{
  "n_mels": 40,
  "hop_length": 160,
  "input": "log_mel",
  "spec_augment": true,
  "vocab_size": 31,
  "arch": "convnext",
  "drop_path": 0.05,
  "residual_init": "none",
  "momentum": 0.95
}
Rows from block 3 of a small CTC audio transcriber, named by matrix and row number. Rows with one number belong to one neuron. Each number is 128 + 32 x the weight over its row's rms, rounded and kept within 0 to 255. All counts start at 0. Numbers have three digits each.
After each neuron's rows are labels from the 100 clips, of 14976, where the neuron reaches its highest value: "responds to" is what is common among them. Only what is clearly more common there than usual is listed. The data: phrases spoken by 400 fixed synthetic voices.
# fc1: MLP up (model.blocks.3.mlp.fc1.weight, 1536x512), inputs 57-113
# fc2: MLP down (model.blocks.3.mlp.fc2.weight, 512x1536, transposed), outputs 57-113

fc1.413:136056110135114154140119181123151118099188197130165162120147175112145097135122107118171101115156153130138128139118077139148069132156101117111159181133119142156164070222072
fc2.413:158099094141101122124181178101125125081127140121144112101155091162156129118142172120112153111135147161091161103136133144143146129113171131121149156133149128082121133185065
responds to: /d/; /k/; /ɝ/; /ɑ/

fc1.225:158110138144117041162159142097090122098123123083151157143095147097126078132174134161084188178108154065132069093122092177177099144212133128187118142151175107093111132137159
fc2.225:138099155077158089136122159153120151114118130178131150116131095100096169153154099176148095178130086198130111131127171120142093158161092166121169116084136093186147140121088
responds to: /ɔ/; /b/; text has "bought"; /u/

fc1.311:132068163123131176141184179197152134111143153168142186129142140130090169120103092112096180127137101133167131126130115076111152177122135132134164179127156133086180109141144
fc2.311:144112114153151119141126162073084122129104177169130126155124145114134120130163099143170131119078103106187064133118208117089164180151172145067150192134133177112129145133138
responds to: /ə/; /k/; /ɑ/; /m/

fc1.331:061189153088048093131186135188229167086095074133120132079176141159109120172059159060139217150116106098091175159167124119124115128133092059122102083169085122132104141091157
fc2.331:119139108081107114163090095109153197155153128103036175123126110115170090156092136167096100072146135170135095167126131141120125146167120129112122128173164133127090118073083
responds to: /oʊ/; /z/; text has "close"; text has "chose"

fc1.4:144177149147112210139098100100141153092117104080099099152055135142133095068130103121120169101143166090184088074123133098149136138133155126114141109146107117168126170096087
fc2.4:114114116102148106139059123148165116207147155124127104121137127099128130129177106170052113133158122120169185104177149108120122146128161134085135174131091115110078184151158
responds to: /b/; /ɔ/; text has "bought"

fc1.285:105157123130100117158134094134106159167169118106027117125106119204122120081134121110112064120157116166072118123107134109107102069091118127085134085148122091116114113166134
fc2.285:121115216106134187110115097181077144089162192131124157099077135126159106102115083148154160124131088050170163119133178174108092082141112139146163139078128178145116168114106
responds to: /ɔ/; /m/; /w/; text has "warm"

fc1.197:145186133161113145142165179106101109137195090144109107073145139196162078148105116141156083150154108107105145142072086168084116172159097113094167121091074132160148169104108
fc2.197:112103167139056146084136119164141138146138156152136139102034154129152125104119166119127147110068145151128109149157116101198144145123093169139133148150103114113090121144145
responds to: /b/; /ɔɪ/; text has "boy"

fc1.333:148158129153099140166154190119116148120131109110082069119145119153073111117066173138171101140120138038115102157084102100154076111145122071151065077152116164157157136086132
fc2.333:125128097077148048221055132128137066171145115122088112095103078110122122129133107122082172130125135136076136126111129160122123114097121128108161132130174151176135142119125
responds to: /ɹ/; /m/; /w/; /ɔ/

fc1.240:154148099144114177114122113076079089102143124042131119127108151131156124171162133065131160111130096148167121023044158095099157162193147145096146128072107110103132149175118
fc2.240:133164125172075187071164116164203112168086132155163145183173128134214113117112072135136051150139084180079138146151149109162105127099143191106147139166118130154134133120133
responds to: /b/; /ə/; /ʌ/; text has "above"

fc1.32:091176138121138078130122084158138119089146187081121156104105123115145106175120098165170105080063141166105092112160111136125138132174080130181075131155124140133090122139155
fc2.32:161120087100091080058093171129153071096154116174057111104144123134108146102153103134178183092108099153203125185064146150131135119071178118150118114073136097153134132122112
responds to: /æ/

fc1.199:155106146143054143131115074109198173100180091115109162117098136089083131078096109099169062114165087149143160064080162074162088111156108136204143154119139152100149149142117
fc2.199:134107134099133125150093098138150137159152123129134127125160157166090153126151170116170142125112113136081111106148150117151151089134137163058134190129126159145114136162098
responds to: /d/; /z/; /n/; /i/

fc1.682:158160170100151107069155077134190105165182186102172124108140122105108093049129104105128126148143212114106081112044157105130113158090091073126195156097109151091180140124144
fc2.682:157101165149125112119097151153136151126117162162139092115156165125115074098133129128046163195123055116096168096149157148089122123122132151166113121081116060173140134147118
responds to: /ɹ/; /d/; /p/; /ɑ/

fc1.631:044049175096084131166088108129086148094157138067100143084121152115156115139131139144070142143111122129136091110147157153097164131128110093133147116107140167157175120136113
fc2.631:159038102128133087083055093082146085120129099175076132067151183146152160104117136160185182134146115165176151167145165170075164100138192149173126139087131150103137143142111
responds to: /ɛ/; /m/; /ɝ/; /ʒ/

fc1.13:138173102138129178176149165107123143138134143089138072111069148117116136053095094073137160133149088075133156171069166119157143108127104156159124123095143142088174146178115
fc2.13:148175113144169098119131125186147136148105162174123185152100149167117122127180136143093128128166136075197196062139169122065140093076148150146112097172044143173116157151105
responds to: /ɔ/; slow speaker; /dʒ/

fc1.400:114150129111128116120176130120165113162199133094098110140110158121179125108122091132118094114186107211096096089120121106093141159158111151174138122188116135148106114104165
fc2.400:152122145200119116166100085173135115142112157123130194104093122120180111111137112092112121088134120109191125080136113085138144063089144095217177100147112117162135147151124
responds to: /ɛ/; /s/; /p/; text has "slept"

fc1.353:105132113232141085063157066147163126138126163111124145114156117132176096147124113152112187088168120121086121115164137168121043078116137057161146142133088147124100140110131
fc2.353:149143140072148109122131163078116094105148169099115092104084107189112122121129121129109172130070118056147155110146143054088110106079187108149099163179091110117209172180104
responds to: /p/; /t/; /ʌ/; /m/

fc1.1:115148156113155111182116114127145119066095148167183072130094118100076127119123112118118108137181202122147128172151165081094131157210144114049098137117068120149159149176112
fc2.1:101188160121151087169114136119130194134075107135120098121141085134120112093183162129131078160128124076117165165107172195151192130147146065135160102167081125159173133096110
responds to: /p/; /ɑ/; fast speaker

fc1.214:068085048148122128187116145090086126141150091122188163083107091129142094144115118061144121146132106065164103117094159139090106137108163148148114086115163134166157084089100
fc2.214:127108082171120124135101138096146118160042095061077111134163130152114142142177150096075187075114179119071120114070143124141128175079082069174124111107154168189051084103112
responds to: /s/; /ɹ/; /ə/; /ɔ/

fc1.405:084137119132081099172121137119108131139124103103145076139118082141130156167148033091134109160132100081154116143144119168059100146127141135128147129131121153117134162142099
fc2.405:155124148131143150153155144129125131119107167141110168063167109139130138123118170147089174118056145110104079143106151139114159120109100101166131179132110084148136134153126
responds to: /ɔ/; /f/; /ɹ/; /w/

fc1.508:163163160177102109104099052131112055132142094089131124147080070161161116170082134131129146185162077118110151145135154071166118109191129113020098113166137097132077140137091
fc2.508:072096114101199161122101118164075103134107089177130148110127130161177202166151183122076144175105090121113107061169130130174118107166120066128140110161089120133143106118124
responds to: /d/; /ɪ/; /b/; /h/

fc1.544:157128116089115140153145130097150141085131124123147139071150085140137113043156095105158135172123197103086119134103090123096104109214167143147226126166148147055128137157166
fc2.544:142156127165164185140113156102134185203094158168159125087097146117146116091145124130084139060165078116162134187105120142091067157179099112096071171091083135197050158104214
responds to: /j/; /u/; /l/; /ʒ/

fc1.582:158160111125092174105118158094129123136163089119169136077073140132139145102153068127112175199148207145116091137155129111094133167127106140089090113139099143097148146158125
fc2.582:095118122122147158097101147104136175153111153133164107154128123148111084122139177105028128071126097116114105188130163092155082152111161153147126166158096097186067146097078
responds to: /j/; /u/; /ə/; /l/

fc1.746:165163114135116159144133119101201211096128184082088152150113124085089123129180135122160139149103140134113117089083156116157126123107114113113135092156047164169136157096118
fc2.746:135206119124134116111167117085130174129164139093140137115118146087119091075068142163128132107145142142145151150117116131095109140172113097178116128096111117151094125096153
responds to: /p/; /l/; /h/; /m/

fc1.236:149140086092119134119132157114135131151112133115136108132132144164133123106158148117099117191147137129063069150101099089165119127128138167145128043110124185104119109103126
fc2.236:092124131158168141124109151133129126168121109108120130169076164113092068138177168107101104127104147147111144122106086160103148061112182154174117113145138099131125150120108
responds to: /ɔ/; /f/; text has "off"; /dʒ/

fc1.626:121106112106090125106102110070117141116103127152117159118200134128146184066133078157152132143192093179114140115129162135130137199130096109209145070157148098124150152149085
fc2.626:088103177145093151157125126097068115157187122158133084080127142097126161140121176190133134079173140110137113117125120068148143187122168134134109110105139155096130042142151
responds to: /ɔ/; /s/; /t/; text has "lost"

fc1.755:086112178102094144169103077103106116109042152171181156150155109148145124105165161128163155133101135120114115091159120136123155088179130083115119152143189112153171128199097
fc2.755:155125183085140168132127141131108156086116169134096085112169078068158083117172129095094126088128163125140113115116090121164148121116104112141115207074141145087158029147104
responds to: /s/; /k/; /æ/; /ŋ/

fc1.117:051132092129168158170059241070118091149149142144153156138109168097107127178097185084100207067114070114085135147110159157138128128103134167169114079080177163159138136056104
fc2.117:152122188185118117142094115049136188186078128064118062170090125095157172184119118125106130070133138104190144112127127103084138083070076110138144114177117127129101133095165
responds to: /ə/; /v/; /ʌ/; text has "above"

fc1.145:106148163103163114139134120157110114133083155124116150124134109138146167140122096128130118098155155197100109094126195178140079168126133083158145122133141104169172152118158
fc2.145:078154151155141055162094139162093115149090118092122133136102104167171098147154135106180204125093157132121113097167106095154110141106155094117133176123127106199110131149131
responds to: /ɛ/; /s/; /j/; text has "yes"

fc1.192:160117059122089186178152127110121122127174136134141109105118151133162084124134125082082173164123159129126156090121170151154142159142120120129108128101147193104119081100134
fc2.192:100122148128101122161118118117184102153111142100133090077089118109055180127116160100111137173108109158142070105160142085134126120125115133126131182086170144156118087163099
responds to: /ə/; slow speaker; /g/; text has "green"

fc1.186:074105136088148142030093073084135121080110127104139071104153207102099110150120096129089174089087177131124176143100120085095117079110124078094175134120156094112159122033155
fc2.186:123089169120098112137142144152150095092072163139150191106123165162120120132127206155171106175095141133161153168189147150127138094092130115128117126126126146140085090105134
responds to: /æ/; /k/; reverberation; text has "cat"

fc1.519:095142119161046137145098106143163157129181108142147099073112110121090138118149137152088120126189085117117180103182131179166144134105158126096135095140140108110118121152111
fc2.519:140082135084194120142106135129131121124144149151085089192170145131083103093118103158171113114104125178068130156108148146084120159100167112102134112101111123163133141112169
responds to: /d/; /ʊ/; /g/; text has "good"

fc1.44:144136125116119181083105135129171126127145173150127085082101121119109100127115136156107152207129222112192093114118148114099140140206122079048160116063116107163193123122164
fc2.44:166179162117118142095089121127152162160146151134120145112093104126134102116141082112140133167167097137194154148090109125132146154073126048178127128131130101096097161126124
responds to: /ɹ/; /oʊ/; /b/; /ɑ/

fc1.396:063157163118096064135127140172149108182183121112167166103162115133123128096130114073149132086169111159068082145110134103114108117119075124158097177180115136122170143110150
fc2.396:100094140136116120145139119139068093119096125168098123062142133108091136136114157084097136117111205141101169109079146212088154063090122099164134099168182206124164144166105
responds to: /oʊ/; /u/; /ʃ/; text has "shoe"

fc1.639:164072068132095175126128206158110114129151167120104137101132086155093076164125151120132102110128107087160113113081144153191073148114113102127112110144162091093153091115106
fc2.639:158158120160133154174121074161158117153121164123082106128086131099126129121148147137120127108146107122127098075127120178161134103130151170181100170148183145152114122063136
responds to: /ɹ/; /ɛ/; /f/; /v/

fc1.559:156053099070108145105140167169076119137111171144105157121077096100121128122127084130114128087219161144086129120127151156123100135067149110081137131115161127108092162073117
fc2.559:127158129132085127067134075135134183067153106195109168088162164061121104125154093126110118136128135150063132156086155041140061180116140113149129131138106142150130149134116
responds to: /j/; /ɛ/; /l/; /oʊ/

fc1.280:166126066088095148132105082189125066156126122175176179089157116069104149088101106121103154170141157120194084128185120132115098148161138100111113152164139122084153134176188
fc2.280:104157117154125142086059141105103097139109142072116164114115138183112148173135144112140188129117112154135139027102161147142038141147185119165120095080143138157165148101130
responds to: /j/; /u/; /v/; /m/

fc1.447:158136135117144144116214167119135160119107105085202155108175100146091143149131077108158183103162089113076157063099164098129174108101109163178180107120105127081129098132132
fc2.447:174125155127081044148143143112103118084155104158105155145123111173154090137131082126103100143142127146113109143079167123167122115187109118105118148172100160153087106201087
responds to: /ə/; /u/; /j/; /ʒ/

fc1.376:138132103111100125116097193161128124075134067136134120169120108177178079142154070152079121099123163149105186183142122099132124127175160135107122146116142119122029175080145
fc2.376:149096177136129126113143157171112158166098147130106118078084112114097111102098111126144108145111076133082196090170143140151127068141138063109131177103037076129197171114144
responds to: /ɛ/; /ɝ/; /f/; /ð/

fc1.393:096161132180110118088137215134096190156092098150144075101088114120136157073085071153163144168168179115106136133082141161145153125081107150153174131137088145104100087209153
fc2.393:139080162061065137130118078100125201172172146192131136146181171063112082179122165061077083084105130158161116160080105196101131096130160148178105149100143157168065114126116
responds to: /j/; /u/; /l/; /ʒ/